A small audio embedding model, trained from scratch: norm layernorm.
Rows from block 2 of a small audio embedding model, named by matrix and row number. Rows with one number belong to one neuron. Each number is 128 + 32 x the weight over its row's rms, rounded and kept within 0 to 255. All counts start at 0. Numbers have three digits each.
After each neuron's rows are labels from the 100 clips, of 14976, where the neuron reaches its highest value: "peak on" is the class under the peak. Only what is clearly more common there than usual is listed. The data: two synthetic voices taking turns or overlapping, over music, noise or silence.
# fc1: second MLP up (model.blocks.2.mlp.fc1.weight, 2304x384), inputs 256-383
# fc2: second MLP down (model.blocks.2.mlp.fc2.weight, 384x2304, transposed), outputs 256-383

fc1.430:135128128100128128128128128128128128128128201128128128128128255023112128128128024128128128146128201128104128061128128128128128128128128128129118147199128128128188128128109128128128161128129128128026128128128128128119128128118128128128128170128128049128128128128128134128128128128128128127128128059139128128128136128128208128075128128128128126128128120128128128000128126128129128128128
fc2.430:128128128128128128128128128128128128128128127128128126128125128128128127128128128128102128128128128128128128128128128128128128128128145128111128128128119128128128128128128128128128128128128128097128128128128139128128128128193128128128128128128129092128128218128128128128128128128128128089128128129128128163121128128128128128128128128128128125146128127128128128128128128128128128128128
peak on: child-like voice

fc1.483:119142079184129129128128128146143143131124158128131132127155135126128108123104218112179128124126129137127128126128125111118121069126177128069131134128127154102099144114127131130162129139162110228141137128134137111155125125040076137083145109128115109131123163128128128078135128151128128129129120124127128066130099103087110129109128125099129128123129126120128094050130182129128148134137
fc2.483:128128128128128128128128128128128128128128255128128128128255128000128128128128128127128128128128129128128128128128128128128129128128086128127128128128129128127128128128128128126128128128128128127125128132128128128128128128169129128129128131128134000128128126128128128131126128128128128068128128128128128255090128128127129128128128128130128096116124129128128128132128123128128128128129
peak on: low voice

fc1.170:159128128194157128115128161128109132128128129128128147147128128118128142128122128128128128140000152150128128132128128128128128138128128128128128128119128128127128128255157176126128128128128121111128128128128139130128128128128128128128128126127128120128098128145123097119138128128128133128156128128128128122128128133128128104128128140128128049128120128128128128128128132128130128128145
fc2.170:128128128128128128128128128128128128128128128128128122128127128128128128128128128123130128128128128128128128128128128128128128128128127128183128128128255128128128128128128128128128128128128128128128128128128128128128128128128128128128128128128128124128128130128128128129128128128128128127129128128128128082128128128128128128128128128128128120128128128128128128128128129128128128128128
peak on: low voice

fc1.576:128130128128128072128133128128128128068128188128128128128128128128128069123128099128128128129141128143128128128128128128128128128113128128128133128128128128080130128202126128128128128128255128128128128091128128128128128128128128129125128128128128128128128128210128128128131128128230022126125159128156064142128069128000100128128128082128128049128128128153128178128128000128128128128138
fc2.576:128128128127128128128128128128128128128128128128128129128128128128128128128128128128129128128128128128128128128128128128128128128128159128132128128128120128128128128128129128128128128128129128110128127126128130128128128128144128128128128128128129123128128127128128128128128128128128128127128128128128128131128128128128128128128128128128128071128128128128128128128128128128128128128128
peak on: high voice

fc1.479:159152128132117081107127151137136128127085247170165126129122129140197179128130087128176128115128121125139131129114124127040109109128127051112132126128198128124102133147138127125168093128116128121019121128130187199128144128113075128165175106145061165121121128128067128151140133135123127153126205125128159127140130125157110125105130128122116000245128124128191157107128026129161129128130
fc2.479:128128128128128128128128128128128128128128128128128132128130128164128128128128128128122128128128128128128128128128128128128128128128096128128128128128147128128128128128128128128128128128128128130127128128128141128128128128117128128128128128128129127128128101128128128130128128128128128249128128127128128129143128128128128128128128128128128082000128128128128128092128128128128128128128
peak on: child-like voice

fc1.571:128065128150066073145128130128130128198087181162126161128127128116117135128128128125114128147128136128109153000128120123129128128105128128127128151172137127128092150149128130132227128128159128128127122133128108148167127098126104112128128128255093128131142128129128128128115115128207128113122128128128127125128104092128165126128128137116158128131128073128128137112128128176128128128127
fc2.571:128128128004128128128128128128128128079128172128128128128129128128128128128128128128128128128128128128128128128128128128128128128128255128131128128128128128128128128128128128128127128128128128129128128128128115128128128128130129128128128128128128130128128128128128128129128128128128128128128128128128128122128128127128128128128128128117128128000128128128128128128128128128128128128128
peak on: child-like voice

fc1.344:128128128128128128128128128128128101128128123128128117128140177128128164128128150128088027128128128128128128113128128128128128128128128154128128128128149128128128128126128128128128136128128128127128139128128148128125128128128128128128128135123190128121140119134128132128131128127230128128128138182128128130128128255141153128128128128110182128138128091128128128128164128128128128128128
fc2.344:128128128128128128128128128128128128128128129128128128128132128129128128128128128128125128128128128128128128128128128128128128128128255128131128129128063128128128128128128128128128128128106128128128128128128128128128128128134128128128128128128128121128128127128128128128128128128128128127128128128128128125128128114128128128128128128128128128121128128126128127127128128128128128128128
peak on: high voice

fc1.453:142118131131126144131108134143110131127012110122156066128128135126121129134123140130112176123127096104129129174124136255152130123145125039157129130114045129081128162113129135045167128123081112105119130127128112140178110089116177132134132128133069099127125159136128158123121129129141137123145190087128029166128130105103142144137135138124130092134126114171128128104214125122190143020131
fc2.453:128128128127128128128128128128128128128128118128128128128144128115128128128128128128255128128128128128128128128128128128128131128128255128132128128128107128128128128128143128123103128128127128044128135117128127128128128128117100128128128128128119128128128136128128128128128128128128128253128128128128128000129128128133128128128128128128128255177128128128128128112086128128128128128128
peak on: child-like voice

fc1.104:128159128128128128118128128128162128128128128128128188128112128102135128138128236167128255129128128128122128144128147103128128123136128128128179128128090128128128106128128128098126128182144128128116122130255128115128144128128120128128128123138128128128128128128128078128128128086128074107128128148128084128179129131128128128128026128128128131128128128128128138091128224128128128128128
fc2.104:128128128128128128128128128128128128128128128128128149128131128128128128128128128128128128128128128128128128128128128128128128128128129127128128128128128128128128128128127128127128128128129128128128128127128127128128128128132128128128128128128071128128128128128128128128128128128128128132128128128128128128128128128128128128128128128128128123126128128128128128128128127128128128128128
peak on: low voice

fc1.458:128128128128128128128128128128128128128049128128128128128128128128255128128128128128128128128128128128128128128128128128128128128128128162128128128153128128255128128128215049128128128128068128128128128128128128128128128128119128128128128128128128128128128128128128128128128128139128128128011128128128128128128128175128128128128128034128128128128128128128161128128128255128128128128128
fc2.458:128128128128128128128128128128128128124128126128128128128125128128128128128128128130128128128128128128128128128128128128126128128128130128255128128128079128128128128128121128128128128128128128128128128129128122128128128128131128128128128128128128132128128128128128128128128128128128128121128128127128128131128128128124128128128128128128128141255128128128128130128128130128128128128128
peak on: high voice

fc1.524:000128081128128130138128128128110127128112206128165122138064127108127025128135127123107128141128124137129128109128128126101000124126026135101128128118116125128129128109128094115126135131138174128118127137125139129128132129137064126126128070128130122135147095128126113127126127132129127129136110136128113128134128128127128128128128128131201106094127109128246152128104125128128128128185
fc2.524:128128128128128128128128128128128128128128127128128129128133128121128128128128128129134128128128128128128128128128128128128128128128255128128128128128094128128128128128128128128128128128128128123127181128128193128128128128133128128128128128128126128128128130128128128128128128128128128128040128128128128237129128128128128128128128128128128100128128128128128129128128128128128128128128
peak on: deep voice; low voice

fc1.218:128064128120128128128124128128150128128128109117136128128127128143128115128053130090105128133128238100128128255128125124128128128128045105027128119128128128143128128128127128128169128128110128128135128128072199111100128128121127128128128128128095128128137185128128175128128128128128197128128210128128128128128088128128134128066147128128128128128100128128128158128128154128002208195233
fc2.218:128128128128128128128128128128128128128128128128128127128125128129128128128128128126126128128128128128128128122128128128128128128128123128136128128128127128128128128128128128129128128128128128132128128128128128128128128128131128128128128128128128128128128000128128128128128128128128128104128128128128128118128128128129128128128128128128128128128128128128128128128128128128128128128128
peak on: no speech

fc1.691:137128128062128110151128128128128142128192142128128128128128128124021128128128126128128128128128128124128128140123128128078172128128128128128128136128128128128127128128128136088128128128118128255009128128163128128175128128128128128128055128121128128000220128128123136128128128255128128128128128128128120128128128128128128128128124128128226128128128128128128128159135042128103128136128
fc2.691:128128128128128128128128128128128128128128130128128127128128128130128128128128128128120128128128128128128128128128128128128127128128129128081128128128047128128128128128128128129128128128128128130128121130128127128128128128131128128128128128128125127128128126128128128130128128127128128125127128128128128133128128128128128128128128128128127130128128128128128128128128126128128128128130
peak on: child-like voice

fc1.135:128128128122128128128128128134128128128189061043157100172128128060063192128106128128128133128128128130128128000128128128100133142128063128132128110150128128171237128128128128128124137118181128129091185140216128128128120168128128133128136128128078128128103128104128141132082111128128118128128085128139109129127131128128134118128128128128128128128128128128154128128134137230128129128128
fc2.135:128128128128128128128128128128128128128128128128128128128134128128128128128128128128128128128128128128128128128128128128128128128128126128129128128128126128128128128128128128128128128128128128129128128128128136128128128128128128128128128128128000127128128128128128128128128128128128128128128128128128128123128128128128128128128128128128128128128128128128128128128128128128128128128128
peak on: low voice

fc1.758:128128128128128128133084128128128128219114128128128162118128128128128089128128128000128128128128128128128128128181000192128128128128128128101085153128196110128255128128128128126128128128128128219128128128128148128120128128128128128128185128128128128128110128128128128128162182128128128111128128128128128128115128128128167128128128128128128101128128128128128128128128128138128200128130
fc2.758:128128128128128128128128128128128128128128130128128154128234128128128128128128128130133128128128134128128128128128128128128130128128132128138128129128237128128131128128128128124128128128128128105119134128128128128128128128140128128128128128128128255128128131128128128128127128128128128128128128124128128081128128128128128128128128128128128130080128128128128127128128130128128128128127
peak on: low voice

fc1.619:128128128128128128128128128128056128127128128128128129128128128155118128168128128128128128117128128128128128128128128128128128128128128128125128176255128128128128128128128128111000128128029128128128128128128129084128128128128128128128128128128128077128063127128128128128128128128128127099128128128131128128136128063128128128128128141128141134112128124147128128128128128128128128128128
fc2.619:128128128128128128128128128129128128128128128128128129128184128142128129128128129116128128128128127128128128128128128128128127128128074128116128128128135128128128128128127128121128128128128128127128128128128128128128128128133128128127128128128157144128128128128128128128128128128128128137129128128128128120128129128127128128128128128128127001131128128128128128128128128128128128128128
peak on: deep voice

fc1.538:128128128130128140106124128128128144128138144128128120128136128128128097104128128099128124128128128107128128128128165154128123131128125128127128128127110128128128159128008128128128076100128128133000128128130178128145160087128128128074103128153128128128122158127206129180128128170128128128128128097128131121128128116127129128135128161112225122114195128131128128145128128128128128255090
fc2.538:128128128126128128128128128128128128128128128128128160128116128126128128128128128128182128128128127128128128128128128128128128128128072128128128128128014128128128128128128128128128128128128128131128128128128126128128128128255127128128128128128129124128128128128128128128128129128128128000128128128128128110127128128128128128128128128128128000138128128128128123127126131128128128128128
peak on: child-like voice